config = dict(
    train_examples=26041,
    num_classes=37,
    qk_norm=True,
    learning_rate=0.0028,
    max_grad_norm=5.0,
    ema_decay=0.999,
    batch_size=256,
)
Rows from block 4 of a small audio frame classifier, named by matrix and row number. Rows with one number within an expert belong to one neuron, the router's apart. Each number is 128 + 24 x the weight over its row's rms, rounded and kept within 0 to 255. All counts start at 0. Numbers have three digits each. After the name is the row's rms in percent of the matrix's.
Before each expert's rows are labels from the 100 clips, of 14848, where the router gives the expert most weight on average: "peak on" is the class under the peak. Only what is clearly more common there than usual is listed. The data: Morse code for random letters and digits, with fading, noise and interfering tones. In brackets: how many of the 100, against the usual share in percent.
# router: router (model.blocks.4.mlp.router.weight, 8x256, trained with AdamW), inputs 0-255
# up: expert up (model.blocks.4.mlp.up, 8x128x256), inputs 0-255
# down: expert down (model.blocks.4.mlp.down, 8x256x128, transposed), outputs 0-255

# expert 2
peak on: gap (86 vs 39.7)
router.2 106:137142115133155139104176135140151126123122064164104100102096146104175102107165131120121159113132120141131090127054104142123095136152129157130133115132101089118086109147151118103164166098120140168098138095157132171115115139091148116130089082113096116127153111096182165104101140158078142102117124118168123110091143112128121139141104170107093126096135135143139161144129160148137128119137120170150136131148126153144149081096125123137119108130074122148126154169152122093133150098094157154129125138197156112173129132127150126137111111113124129154123097112131135137148140112100160098131159129150128094123143131101108121088111120141143153141131132113152109091141143079117128145123132111152122102132118141158190158098152155122109125121146157090137111185106127150104140150154101
up.7 111:155128096128144128128246128128189128128130147145128128174128128128179118128103128128128128128128128128128128128116131099128128128128179128128146131128062134128128128128128163128128073128128128128128128160128128128169128128128128128076128128128120128141128128128128128195128128128128128128128128137128128114176128128128153128128041174128128128128156092128128128242128097128099143006158128128128128128128154126128128183128128123188128128128199128128128128123064128128128128128128128128128156124128128128128128128144042122073064128128128128128177128128128128041127128128128128128102083146128139128103128128128077128128144128128128128128128128128116128128148128128128128100128147106128128128128128128128128128128101128164128128128128128121128128128128125128126128128128128
down.7 102:128044109128138091128128018128128160128128128053128128128128103128128128123128143134128128128128144188128128128128101128128166128128055128128128128128128071128128128128128128128128128128128069196128151128128128128067147128128128129128219134128128078128109171128128128107128128128128128128128128128128141128128184128128114128128128150125080130124128128128080128155128104128128128128133152128088128107128128128128128170196128128128128128128069128128128128128128128128159128128169128128128128128128134138128169087128068128128128128128128137128128082128128128128128128128158128128092128128033128128125138162128048128128128128204128128113128128128106083118165194128128128128128121128128128050128147128128128128128095128128128127181128128128128128128128128130128128128128128
up.8 101:238128128128128128128128128110128128155128119128128128075128128128128128128102080128128128132128171128122128128088142128128128128128128128128128128104128128128165128078128119128128128128128128180113116128144128128128128128128128128128128128128101128130128128137194128128062116210128128128128128128128128172056128115128128137128182128128128123128186128201128121074128128128128128128128128128077128147128128128082128128128128128128128179128068123128128128187128128128128128098128128128128128128128128128128128128151128128128128128128128128128114202128211128128231128128128128128128058145119057128128194128127128128187133126128160142033128128128128128128128128128128090128128128128128128128128121128128128128128111128128128128128128128128128116173157128128128051128134126
down.8 102:083128128128136093220128128128128128128128152167128128128128128128128166071144128128128058128128128128128061128128128104128128128128128128128128190169128107128128128128128128128128128128128121026128111128128171128128128128128128128128128121134128128128128128128128128131133128128060128128128128085128128128128154128128128128128128209172128128128128128128128193191128128128130128128128128128128128079128128128095128158128128128128102128128128128172092084148128175135128128128170128186128069129128128128128128085128128128128128128122128128185128128128128204128128128128175128128128128128104154128128128181128128048124128128128109128115128128128128128099128107078128128004128128128128128184128128134128128128128128128128128128128121128128128128128128108128128185128063128
up.9 104:160158128128107101128128141128128255128128128128128128128128128133125128128215072128128128066147128079167128128128128128151136128172128128128087128128128128128128128128128128128088128128128128128128149128128128128123097128128128128128169128128087128132128080128189128128128128128128128128128128128128128134140128128132128128128128128128128128159112065128128114201052128128128128181128128128084128128073131128190156128128128027129128128128128128128128128173128128136086128128128173128128128128128128169128128128145128128080128128121109128128128128128077107128128128128128134128128153171135128107128134128223073128128126188128128128140128128078128128128128128128130136183160128128128128128128128185128128128128128128128189128128100128128128089117128128128128139128128093
down.9 127:128128128128128128128090058128128190128128128128128166098202130128128128128106128225128161128130128122128128128130125110128070128128128077168128128128128128128128128128128128094128128087128113128128128128098128128138128128128128182128128154093128095128128107128128128128128128128128097095128160128128149128128102128128137188142107128175128128092128128127128128071128128128128128128128128128128128128183128128128158128128128128128148110097128128095128128118106128137128128128128128128128170128128128128132128128128128010087128134128128143093157128128128165128128202128128128128062128128128128128128117172128128128128128128128128128128128161128139128156116128128128128164175128128128182128128128087128128197128128196123128128128128128160242066181184160128128128128128128
up.10 090:128128128099128128128119128128128128128188128128128128128128128128128128128181128128064128148128190128049128128128128128107128153148118128081128128128128128226128128128128128128128128128144128128128128128102128128114128114128073128128196191128128128128115128128164184128065128139124128128128128128169094128128128128128128128194095128128128128151128128223128128089128163128128128128128128128134143128128086128128128128144128090128186128128128128128162128128101128128158128128132017150061128128128175142128080190128128070128128128128128128159128128128128128173128128128128128128128128128128128128144128128148114128050128081128128128128130128128128177128128128128128128128128128128128128128128128087128128128084128128067128167128169128157128140128179128092098133128128128
down.10 087:128151128128119128128128178128128128128084138128128047128099128120185128128128128128128128128128128128128156128128128090128131128128128128110128128128128128128128128128132128122128128128128128128128128088128128128128128065128128128128128042091128128093128128128128128128128128126128095128128128128128128128096128136115176038128062074128128128113128128134128111128128128128084128128128086128128128128128128128128128128128128251128128128000112128128128128122172128128128128128131128128128128128172128212128128128128202210106128128195137189128128128065105128128128128128128128128128128128128118128128128128128128128128027128128128128128128128128157128089125154119128159128128144128128128128128128127128102155128128128121128128128128128128128128128128146128128162128128180
up.11 125:128128128128128128128019128184128091128128128128128128128128128128128128128128105094128128095128128128128128123143146122142128094183128104155128128128063128128128194128128133128111128123128128128128128096129128164139128196122128128128055128128128128128095197128117128095128128128128128128128197128128128128128128128128128128128114128128128128128128140128128144128128128128128128128128128128131089178128128128128128128128128091179128128097080128128128096121068128128128128148167128128128128128064128162072128128128070128090152227126128128128126151128146128063118128128128145128118174128128086140128128101128128128128128074128128128128128128128160128128086119161128122128128153128126153120091105128152128093128064128157109052128128128057128128128200183128128128128128128
down.11 119:108128121149128141128082162152063128128128084128128128186128128128128105128128091128128073128128128125128128128177128128128068176085128128128128119175048151128091174128128139086128128124128161128136128128191128128128128128126128137128130128128128123128128128128128069110115128128128166128128128128128128128128128128128128128071128128128105174128105096128038128128128128143128077168127106128128095128128164128116128128128128139128128156128128102128100128128128128128128128150144163128128128128123154128128128128145128128128066128128097128128128128128128160128218133054128128128128015105128157128134128165128135157128167128128128174128128077092128129133128153128128128128128128128128189209128145128128128128128128128128127128128127091128128128086128128128128128201163128
up.12 071:128087128183128128128128094128128063128128128128128165128128128128128175128128128172128128128128128128128128128160128109128128128128128128128128128102128093255128128128128094128128128128128128128128128128128128128128128150128128128071128128128128146128073086162128069128128128198128128128128128128128128131145102128128128124128128128128154128131128128128128128128128128128075128128074128109106128190128128062129128128128109069097128128086128128128096170128128128128128128128085128128128128128128128128233128128128128128128050000128118189128128128144128128113128138128128199144128091128111128128128128128136131128128173128128128128128130128128128128064128128128128128128128128128128128128128213128128128128128128128128128098128158128128128128128117128128128128128128155
down.12 087:146128128046128092093128076128180182128128128128177042128128128128128128128056158128112128128108052128128128128128093128128128128124128255128128095128108128035128128128128128128128128128128128128128128052128083128128128150128128128128128128128128128128128128128128128080071128084128128128159177128128128128128165128128128147050128128128128128106128128128128128123128147172128180128128185128128128128080174206128128164138130128128128128128115128128141128128128128128128147099186124118128120128128128113128128128128128128128128112128111128128097128128138128132128128128128128128108128128147128078077128128128128128128128128128128158128128128089128128115176128128128122128128126128104128128128128128128128128200128128128140128097128128146128128128128129128169128128128128

# expert 5
peak on: the character "0" (25 vs 2.7)
router.5 097:161131144132096154126126117139109092111086145096184062164142132148142143136120156157108108146129144100172135113119137081148130136084170108181153112122140134146141127133137123168135136163154148138156151145092152124106164151169136140147150145124084186111084112126124099079117133150116154127108092144143140103171103162156096126121120152112107171098158118144150094112088112120121127124141143112135141174106121139138165126164135164180126132107125137123114103106125125132136120110125118128113188148110148154103119091113106139100122106110103104144113099135115127108091128148109097131163132108084149137165124138142115167143163128128092103104142092124114114135070100161144143130100125115111126136130069093110160146081130120150130110128132136165150159154136107067128125128087124
up.7 113:128128128128128128128128128128128089128128128128237083128128128128128128128128128116128128128167128157128161088128128128128093128075117128128128128128091128128120128037143128128128128128139128128128113128128128128069162173128128128128128128128128105176128152153128128128128128128171128128128128128128129165128059128170095158063128128140128187128128128120128128163128128128138128128141128159128128128079128128128128130112128128118128128128061101099072128131142115128141128128054114128178128128128128169177128128128128128071128128147128128128128128177168139068128128128128124128107214128128101100128128128128128128077128141128128128128128128128128094128117128117125128128128128128128128082128128128187128128078128128128223128113178068128128128124128066128167128128097127
down.7 099:128128128128128128076128128128128128078128227128085128128128075128128115128128128128128128175128164087128054128128128059142128128128128128128145135128128145128128128128170128128128128128128086120128128128128128163128128128128128128128128155094059128128128128128128128128128128192075128128128128128128128100128128128128128121128128128107109147128128128109235128128128130128128128128143128128091096128118128111195078128178177128128128148128210128151128128128128151128213128133160128113128128155120050128095128128128128141128179128128128128128128128128132128152128128123128151128128206128128128128128128128121074128128128128128011159128128161128128128128128128128128176128128128128160135128180128128128128128128128128141128128128128128128128128128128169128128128181128128
up.8 096:102128128128128128128200128212128128128117128128229128128128128128126128128189072128128166128130128128128097128128128128102128128128098118128077128128128128128083128136075128183108128128128147200140128219128083109128147081116128185128128128128128128128128091128128128128128128128128128128128128096103117128128100128128128128128118128100128128128128128128128128128128128128128216128128115128128172152128128207128229128128128145050116123128128128128128114128128128188116128128128128156128128128128128128078128128128128128192128128128180128128128128128128128128128128128092128128128108128128128128128128128116112128162128128128128128128030096124128128128128139128128128168146128127128074128128128040128128128128128128126128128128128128128128128128157128128128128128128128
down.8 089:119128128128128128128128128128128067066128128128128128128200128128128128128128128130128156128128128128175120128128128153198128184128128128128128080208104128128128128123128128128128128128128128128128077111128255128091128128128128128128066113128115128128128128102097128150128128172128128128128128092128132154128148045128128128092128128128128128128128067128128128128128099128133128128137128128128128128128128128128128128128128128128128128128128128128062128162128128055087128128128111128128128128128128128140128127128195107155128128036128168128128078128128209128128136128128128128128128127172128128128128128128128128128098128183139042128128128128128128129128128128098128080128128128128162162128183141113128128128062128066128103128128128128135128128120128128120128128128128
up.9 093:183128128128162128118128076128187092128128128128128128128177128128128128084128128128128128128115069128128114128128128128144128128128128135128128128128128126128051187178069128128050111128128128128128128128123128128128128128128128128108128149128128154225165128106151168148128132128128128128128062128128128128128128133128021128128128128128128128156128128128087128128128174144128101071106128095128151128128128128069128098134114147055140128078128128128128128128128128128128160128060128128128128128128128128128128128128128094128160128160128128156128158128128128128128166128128128128124128128128128128171128128128163043128067128128128128128083128128128128128128128128128128128128163128128119128220165128145128128128128157128107181128144128195128128171128128128128128128128128
down.9 109:128070128128128128128128141128128128128128128128128114128088128128128128128128128134128037128070152128128143128140128128128142128128128150128128128128103128128236099163128123130128089128128128152128128128128128128128128128128128128128128128095128146128128128128151128128128128149128086128128109128128128128128128128128163104092138128126214105036084066128174140128086104128174128128128128101126074128115128128104167120128128128128128118128128128170128128136129128128128128128195106128128128223126113088128128168128086128128128094128128114128128128128128128128177128128185128115128128128128128048194018128158124099103128128128128128183128105105081128100128128166140109155128128151124128128128143157128118123128128128098128128128128128103164128106128150128128156128128128
up.10 094:128128081192128152128128128128128128128128040128128128128128128128128128128206128093128136128128168128128094128128128128104128128128171132128128181128128128197128128128128128128128128128124128128128128107095128129128128220128128128128128099128188128128128128176128128128128128128128128128146128128128128128128128080207128128149128128142139128128128128128128128128139146088102153235128128106128128128098128255128128060128150128128128128128128128128128122102128128180128128128154129128128128128113128128128128142128128159128121128128154128128118128062128108128128046128142128084070128108153128128128128128096128128128175128128128128128128128128131201128128128128128128128128135128174079128195128154128128128138128128128128149128128117128128128128128128128128128128128128
down.10 093:190128128128128128128128128128128128128059179128128109128057128172117128128128128128128240128128039128107128128128164128129128128128128128128128128123128128072096128128128128128128128160167151163128128095128128152153128028128116133192128128128128128110128128128128128128128128108128128128128128128128128128128128146128128099128128089128128128128133128128143128086128128224128128128128123128128128128128128128128155111229128128128115128128128128128128128143170128128128161128128128084128128128128191128128178190114128128128071128100128071128191128128128128128128211128158128154090128128128128128128119128128128128128128128128082128128128128128128128128128107128128128128128128063065190128128128138107128128112128128128128128128128128128180128128128128128128128128102128
up.11 089:128128128207128128128128128128128072128128128143128128165128128128128128128128128149109160128128127128155128128090128023128128067128097128128128128128128128052132171128128128128128128095128128148129122128033128128128017128128128128145128128047128128128128128128128155128128128138166198128128128128128128108128128063128128128128128128128128112128128128197128128176128128128128128128128128112121128158128162128060128114098128143128152128128149128128128128128128128168128128128128128128128128128128128128171086128128155128128128128128128128128128128128128128128128128128109127128128128062159128128128146128128103128128128128128164128128211118128128128128241128114128128128128148128128128120245128128139128099128128128128128128128128128128128128128128128086128128128128128
down.11 096:121128128073128128128128128128197128128133077105128128128128128156128128128128128128128128128155113128128128138128128128128128128097128128128128128128128128204128128208051128128128128136128075128128067084128128128129128138128128128128083128128128079128128128128128128128202128128128128128222130128134128128152160128128128150128128128128183128128128084000118128089128049128128128173128128128128128128088114180135128128128128128111109128197128043128128128128128153128128128128128128128128128128128123103126168128128085135067128128128128128128128128076128119128128128111128128129128128128143198128128059128128128128128128190128128128115150128128128158128128097128128128128128128128128128174098128128128128128128144128128159165128128128128128128128128128128161078128128110
up.12 121:167128055128118079128128066128128106135128128128097128128128197128082128128128128128128106128128128088190063128087128128082139128128090137128128128120128128128128128128128128128128078144128128128063199128128128128128128156104128128128128128076176128128128128128128128174128128128134128128150128060128128128128128128044128128128128128151208128128128080142128128197128128151128128128128128128155128128124128128128086128128128091091192128128128128128128128128109124128128159085111205128128128134128128128128128128109128128162128085128128128068107128128128128128113128116128128128123053110155128128128073128128128128163128202128154160099128128114053128128128128086128128128128128128128128128144108128128128128128060149128128189128128128128128128128128143128128128126128128
down.12 132:128128038128167128128128160092128120128128128128128128128128128128128128128113065094128128128128073128128128075128128128128079128033158144128128128128165128128128128128128061128120128128128128105221128128128128108128128128128128128154128128128128128175128106182187140128128128128128128128128079128128128128084126128128128128128187128128128128128160128147145128183138128128128128128128128140128122128010128128161128158128128128154149128128128065128128128132128128128128114128128128138107128128128128128128030128128128128128107128128128128140128128128128091128128128128128128128128128128128128135213128128074128128128134128128128195128128128128191128105073128128153128128128128128128128154128128128128049128128128128128099128087162128128128206128128128128128125127128157

# expert 6
peak on: gap (100 vs 39.7)
router.6 108:125108143149123092135166103133107122128178158119129096111099143118103142098188112097156101132171154164065092169063106179114161124118134149142147119119106142125111102125117112069113125125171116150178150168140121115148118098124151106117147119165134110121148130116146136116066119123101151144146107144116111168139146136082141114115140156152066145155131140128083118130120126161127113098170146127105142121148155116160163121107102087124152118133152171109129168147100099121129133147099145128122122106147122128133115124136132146146145163157104132114161138104143098092115144092122108157133130128103171133103153135125109091106137161187117115147138127124180129082152144130119108160118130114109136093093132150126107110085132157099142124125138184083156096144131132127162140114139119
up.7 087:128121128128128128108134156128128144184128128128128128096198128000128130128128128128128128128128128122128128128090058128128128128187128128128128176128128143128128101128128128105080128128098128128128128128128128128128128128128081128128128128128118128128128095128060128128128128128091176128101128128128128095128190128128128165128128128184128128123128128128057120128128111099128128168190128128128098128128128128128128106128105128128128124128128128146128173128065218128128128128128069136098100128086128128128070128128128128128128128108128128128128137128128128128128116128128128128128128128227128128128104128128128128146086128128128128128134128128128128128128128128149128128128128128177128128128116128128128128008128128128128045128094128152128128128170128152128130128128128
down.7 105:128128128128128083128128128211128152128167074128128128128128143128128194128088128128128077128128128128128113128232192155128128128128128151128128128128128128128128081128191128128092162128128128128128128128106134128128104128128124128128128075128128128071128128128128094172128128128145128074128128128128128128128097063128128128126128128161094140128128128112128051128050128128128128128128128128160128128128128128128128128154128170117128075128128128128128067117128082128128128215154128128128128128128135128055128128128128146093128128128128128128155128128128165162128128128130128089185128193128094128128128214142128128128128128128128128091128128128128077143128128128128128180083128128128149128128116128128171128128147128128128128048128128128128127128128128128128128128128128
up.8 109:128144128128167128128128128128128128128128128128128134128128146128128128128128151128128128128120128142128128209153247128128156064128128057128128128128100128128128128128128128128128128128181128163128218067128128092122168128128170128128128155128158166118128128180128122116095128124128128128089128128128128128158110141098098128240096134166128105099128120155138128128128101086131128196090128122116128128128128086128179128154128083128125128063128165128128128128128103151128128128128128128128128128128128081128138210128128075109092169163128118116058140109128128128128128062128128149128128066128128127128128119128122092128128128139138128128128128128128128128128130128151128128128120128128128161128128128128128117141128128175128142128128128128128128128128128128128186128128128
down.8 094:128128128079128128128128128128128128128128128128128128128128128128128128122142128106128212128128128066128128128128070162128128128128128128128128128065060128128128128128128128052076128128086062128155128177128224128128128128128128128105128128128187128180128128128085128128128128128128128128128135128133128128163128128128128098128084139128128128128088128128128116119128128128128128128128128128128128128128128128128128102128128170128161128128079128128085128157128125128128106128128128110128128128148087128128209000128128128128218128128124128161128128188149128066128128205119129128128121128128141128128128128153102205137118128128128128121128155128086128128128128128128114128128128191128128128090128128095128128128128128154128128128128110165117128128128107128147128128128128
up.9 098:112140128128128128128079104128139128128128128173128199124128051128128128128128142128173127128128128128128128128128128070109128128128197160128057128128128130128128132128128128128128128128164235128085109128128128128128128128128128163128128128128128128176128181140200128128174110159128128112128128128128197226128128128128128157128128128128128122128066172119128128128128163128175128128128128136128080128128128128128128091128128128128128126128247128128128128128132166167128128128128084128128197107128128128128081164128128128128128128053161128128128128128128128128128128052128117128128128128128128128128128128186128183095128128128128120128128094071128128128128118128137128128128123128128160128128151128128128128128128128128120128128128139120128128128128138128128131128095124
down.9 098:128114162144128067128127128128107128059128114128138128128128128128128148128128128131128128177146128158097188128086128143048128128128019128128128128185128153142128128140156128128128128128128084128128128128128128128128134128128128105174147128128128128183134128098128128132086128128134128176098128128128061128128128128128128128128173106128128128128128142128108128128128128128097128128054128128128128128128128128128128128128128128061128146128128128128128068128128128128128128128087061198096112128128128145128163128128112115128128085128141143097128128128128128128140128128128128128163128128119128128000061128138128128128064128224097128128128128128128074128128128128128211128128139114128128128128128128113128128128128128128128128128128133128128128128128128128128128128128128
up.10 107:128225128128128108175128128128128128128128128120128128128128128128118128128128128128132128128232128238128161128128128128128128128108159128128128128128053128128128128128128161069128128128128128128128107128128128024172128100128128128128146128128128188128187154128083128128128128128126128128157128128121128113128107128128128128149128128128136153086128148128128128128128128111136127072219140128069128128128137128128128128128168128128128128128128128128227145128128128128100128128085128128128128128128128128128128128128128128128128128201169095128128128128136081128148101128128161058128128104128128128128124128128128128128139128128128128128128128128128128128068161111128128128145185128128128119128128139128128128128128055128128153124088128131128128128128170197128128128128128
down.10 087:172070128128128023128162109128136128128128128128128128128128128128040128124128128128128109107128128128160128128128128107128165194128144153128128130049128128155128128087128206128134128128128128128150128089067128128128072073128128128163128128128128128128098128128128211128070128138128058128128128128128128128128128128107128175128128128113128128128128128097128128128128128128128128128128128128128128128184112128128128128128128146128121028128128168109128128128128128128128128128130064096128128128155128128178128123128128128185128118091128128128128128204128125183128128128128128128128128122176113128128128128128128128128183128128128128070128197071165128128128128128128128128128128128128138128128128128128128128119128128109128090128128128128128128128141128128212128128128128
up.11 090:128128055131128128179128128106128128128128216132128128128131149128128128239128128128092128141104128128120128128187128128128152128128128128103128128128128128128128128128082128128186128128128071128128111128128128128128128128128188128128128128128128128131128128128128128128102128128098128128176051128128128128128128128128080182128128082128128128051128062128161151128128128128128116128147128128128140194128128144128128125128128135134128150119150128139128128128104128128128128128128128128128128105128102128128128147128128128128128128128194128128128149128128128132128128128128128128128135128128128133128128128128128152128128130128032128093128128008128128128112128128128128128128128128128128128155128128128128022098128104105128128128148128039178128128151128128128204121128128
down.11 086:128128128255189128128128114159120128128128128128128128128128112128135128128128128128128128128110137128128186128128128097128128128158128128081128128112128128128128128128128128128128080128089128128128122087128128128128128128128128128137128128128055128128128080122153128128138128128128149128128179128128128179128128128104128128128128128109128128128128128128128128128128128160128128128184128128026128128128128128128116144128128057128128128128128128128128183128128128115128128128128108128107128128128128128128128111168128069128128168128128066090235128158128079128209096128128046128128128088200128128128128128128088128099141128128148147128152133128128165128128128128128128158128148128128128047128128128147128141128128128161128128128199128128128055128128128128128128128128128
up.12 105:128106127128088049128161128128128128128128134128128128128128128128128169128075145167096128081128128128102128145128128128128129128150128128128128128109149126128230080128128128163118130128128128128128162128128181128128128099128131128128128128128228128128128128128128128145128128140123128128077128128132128128190128128128128096087128128128117128117128128152128116078128128128129107180128126128145128128128128110083128128167128128128128128139128128128128215102206128128128093128128128128128140137128128128128128128128128107128128047128208111139070128128128128182128128128128128128128128128128128130052128128128128128128160128128128128157128128128128128128131128128115128128104128128128128128148203128107128183128129128223128058128128129077128128128180166128080114128128128
down.12 102:130157131128128150128043128120145128128128128128171153128064128128083128128128166128128192128128120128128128128128150169128128128128103128128128128128134128128128128128098182128128128128134145152128128128128128128128153038098128209157127128166166128114158128128124128128128128165128081128128094128197077128128128155128050128128128128128128128107097149128163182110128130128128128167128128113123116120128128128148128128158128128128185142128128071128128128128127128128128128128128052128128085128128102128128177120128128128115137160128221128128128128061154128128128128128128120098128073128092128102128128126190128128128133128128128040128128128128167128128128030128128160128128128128128076128128128128128128165128128128128128128128128128128128128153128128145128128128128128

# expert 7
peak on: gap (72 vs 39.7)
router.7 095:110124106157118131130073146108118123095162142069145128135161100147122133132091164124111146154137111149145094138120150128148124090131139109113152110108157099107158108159142168141153156106150149164103144163151119153079160122089157106099135123085147098126143096149101131123142151096135133089154115120119155132108165088135147097152133109132147132123120140185101166110131174128109082107127160154096157132117139137071147143144142083164121180146113165183132159141165119149113169155142132112128141142131124080112127171110168145080098145166102141107166108103138140095129106120105123103146121161176115132124122097117164097140133121124101133090131103135133077147135141079125132148134162093122130116131107119140115112152161124139092160112135160116124144133144121157164140119152141
up.7 110:128128128128128128128189128000128128128128074128128095128210128128128128128128128097128175128171128128022114128128128128128128128128128128128067128048128128128128116115128128093128107128055128128128128128128128128082076068128095128128128128128128128097128128109128128121128128128063188128128128128128128197128128065128128128064128128128128128128128128128105114128128120128128128128128128128128128128094128128082128059152128128128128128101128095147128215140128128128128128128161128127194128128128128128128128128128144128128128128141128079128128128128128128128128128128155128128128161091128124128128128128110141128128131128128128128128128128128166128128128128145128122128128128185160164060128128122128128128128133128145128157128128109139128064128128128136128128158128128
down.7 107:128128128128128177128128128128128128128128128128128128130128128128128128128128122128128128128128128128128128130114128128181128203128128128128124045128125101128098190077132128128128128128128128128128128128128138128177120128182128128128128128171128128128083128128160128102128128163128128164143161090158128128128197128128128186128128128128128128128128128128148128128128128128128058128097123128128053128128128128128128234128128080128128128128128114157128128092115094128128128128128075128071128177178097128126071128128128128107128128128128128128201171126128128128128128128128116128128128128128128037128128128128128044128235128128128128128128128128128128134122160110128128128102128128128128128161128128128128128128062128118131128128139154128128128187128128117113128080077128
up.8 121:163128169137128128128167128128128128128178128162184128128128128128102128128128128128128128128128128128184089048128122052128140128140046128128128128128128128128206129128128077098128123178123164128128128164128195128101128206128128115128128128128128128128128128128128128128128139128128128128128128128128128203068087220145121128125128128128128112128076128128128082128099128128128128128128110128179128128137087128128071085128189137128128127128128128128128076128100128082128128133128128128176128128109128227128128128131128128128128128128117128070128128128079128128128128134128128128135128128063071128128128173128142163128128128128116147128128128128128064125128128128128128128128128128128128128128128128128128101128128148134128128128128128128130128128138128128128186128091150
down.8 124:128121163128128128128128148128108128128128128128128128186151128128128128128128168128128128128128128106128128128128074128128128128128128128165128112128164128055128128128122128153128128128128100038128128128128128128128128128128118128128128128128128037104128128128182128183128128128128128128126128128170128128128128128128128128033154136128128128156128140157140128128128164128128173025128128128128128189128128091128128128128128128128090128181015128128128153128154128128128128128128128128128128044128128100128128161136128128128132128128128128128128138128090172072132184128160128128113119128128231128082128128128128128120128119148128084079128128097128128128122128074128128099128128128128129128128128128128129128128083128128128128153128129159067116124086128097128112128128128
up.9 114:128128128223149128128130120126128128128128128128128128049128128128128128128128128128128111128128128128147174128128176128128128188128128128163128128128152128102128128082128128128124128128130128176128128108128128128169135128137128128128128128180128128128128128138128128128128145128143128223128128128128128128128097173128128128028128128128128128128131128128095126137128128128128234128050128128171128128159172128139158128128128128128113060162128128138128128128153128128176128154157128128128164128128128128151128128128128128128128128099128128128128120128128127128128128168128128128206128202193128128128128098128128128106124128128104128128128128149128160128178128184128028128128128128128128128128128128169128148113112176160128083128128128207118109128128128128128128128128128
down.9 109:158128128128128128128128128128128128128128128198128128186079128128128128128182128128079125128128128121128128128128166128128128051128128103128128128128051128128128181128128128128128128128128128064182128128213182128128128128098215128128128128128128128128128095128128128071128128128129128114128128128128139128128128128128128150128128128128128134128128138184044128152128128128128128128143128128128128128064128128143128128128128127076128128128128049128051128128128128128097128128128128128127128128150128128119128128145128128128128128128128128081128128128128128128195128131128160128128128128128128128128146172165128107128128174151098122226128128098179090118128128128132182128128128171128128128159128183069128128128125159176128128141128128113128077128128128128174142128133128
up.10 082:095128151142128085128155128128128128129128128173128200185128128128128128128144128104135128163128128128128094132128108215128128128128128128207073128128128128128128069130128128148128128128128128128135128058128128128170115128128100128101128128128128093128128128128128128137128128128128128128128128128128128128128128128172128128128128128128124128128218167128128128153089128128170113128128128128128128128128128128128128182128128128128033128128205128080128128128128077128128128213174128128088128128128128128128128128128128128128128163128128128128128175128128128143128128141118128166116128128128196079076128128175053119128160128128128128154128128128128128128128128128173057128128128108128128128151128128128128128069197128128128128128128128128128128044128128128149128128128128
down.10 087:128187128128128128149128090128128128112128128128093106128128128128128082143083128154171128128128128128162128135128128128128128128128128128115128128128128072128128128128128128128128128128128128128128128128128023128128129083128128128128128190128128128144172153084128101128128128128178128128128128128128111111177078165128128147128147128128164128090128128128170128128128128128128113119128128128198128143077128128128088128128128128128128128128128040128128128128128111183128193128128128128128128128136128150116126128128128128128172128147080128128128121128128154128179128128128128128193070102128114128128090083128128128128128138128197150128104128122128136073126118128128203128110128160128033128189128128128128128191128128128128128128113128128190128128128128128050114128185128
up.11 073:128128128128128128128128128072128110102215128128128106128128128128186128128136128128165078128128128128128112128191128184128128093127128128104128121128128140163128128128128128128128128128149128128057128224128128128128205128128128128128108128128128128128128128128094100128141128128128112128112128128128128128128128128128128128128128128128128128128113128128128128128047117128128173128128128128128128093128128128128153128072128128159128128046233128054128128128128128128128070128128128128128128128128128128069128131128134128128123120128128128128128144155143123068128090128128128128133128128128128128128116181128151128128128128071128073128128128135128150128128128105128128181146128128128128128046053128128128079128128128128109128111128064128128075128128204128128128128128135
down.11 082:119128128128128128128128128186128128128128128128128128128128112128101128064128128128131128199128128128128128140128128128128128128128128128128128168128128128128128128128162110128128128128128128082128128128128128135177103060128128139128237128141128128128128128128128128052128128128128114062128159145128128128128128128128169082048148150213076128120128088128128128128128128128128128178128082128128128128128211141128128110128137128128160128128128128128102097177128073128128156128077128066128078128128128117128128128133114128128128082128128156128128128128128128124129104128128145128128128112128128128128114128128128128113165086128106181125128046128128128056128111128128128128185128128128128128128206128128128128139128135128107159128128128128151170085090128128128128128166067
up.12 077:153120128128107123193125138136128128128071128128128128128128128128128149158128128128070128128128121128128128128128059128128107032128128128128128128128147128109128128128114077145128184128163128128187128162128128128128128110056128128128163128048128128128128060128128128151128128128149128160128128128128128083097045128059136166128128128128128128112128128128128149128128128128128128137128128128210128128099128128141059128128128128096128128128157059128128053128128129128128081088128128128128128093128128128112152128111189128128128128141128128128128128128146128128128128128128128128128168128128128128149128128128226128128128128075128110128128128128128178128128128128128076128128128086128128128128128128128128042128128128128090128128128148173128164128128128128128128128100128
down.12 089:090153128078135128128128128128141128208128082128128074092128128128128128115128220128128128203085128128114146123128128128128128128128054093198128056128128063111128106128128128157128129128156128128128128128128128128128128128128128128128128128102128128128128128041128128184143128128128128070128128128076128151215128131128128128128133124090127128128180128128061128128128128128128146128128133128128128128128128173128128128128104140128128088128128128138219128128128151158128128120128128128128147134128128128145128128128139128128148128128128128128128110128128128128128128128128128128128128128075050128128133128128101144128128128184128148128128128128101134128080139117128215128128128128128106128168128128128085128128177111128128128070129128166128128128128128128072128128128128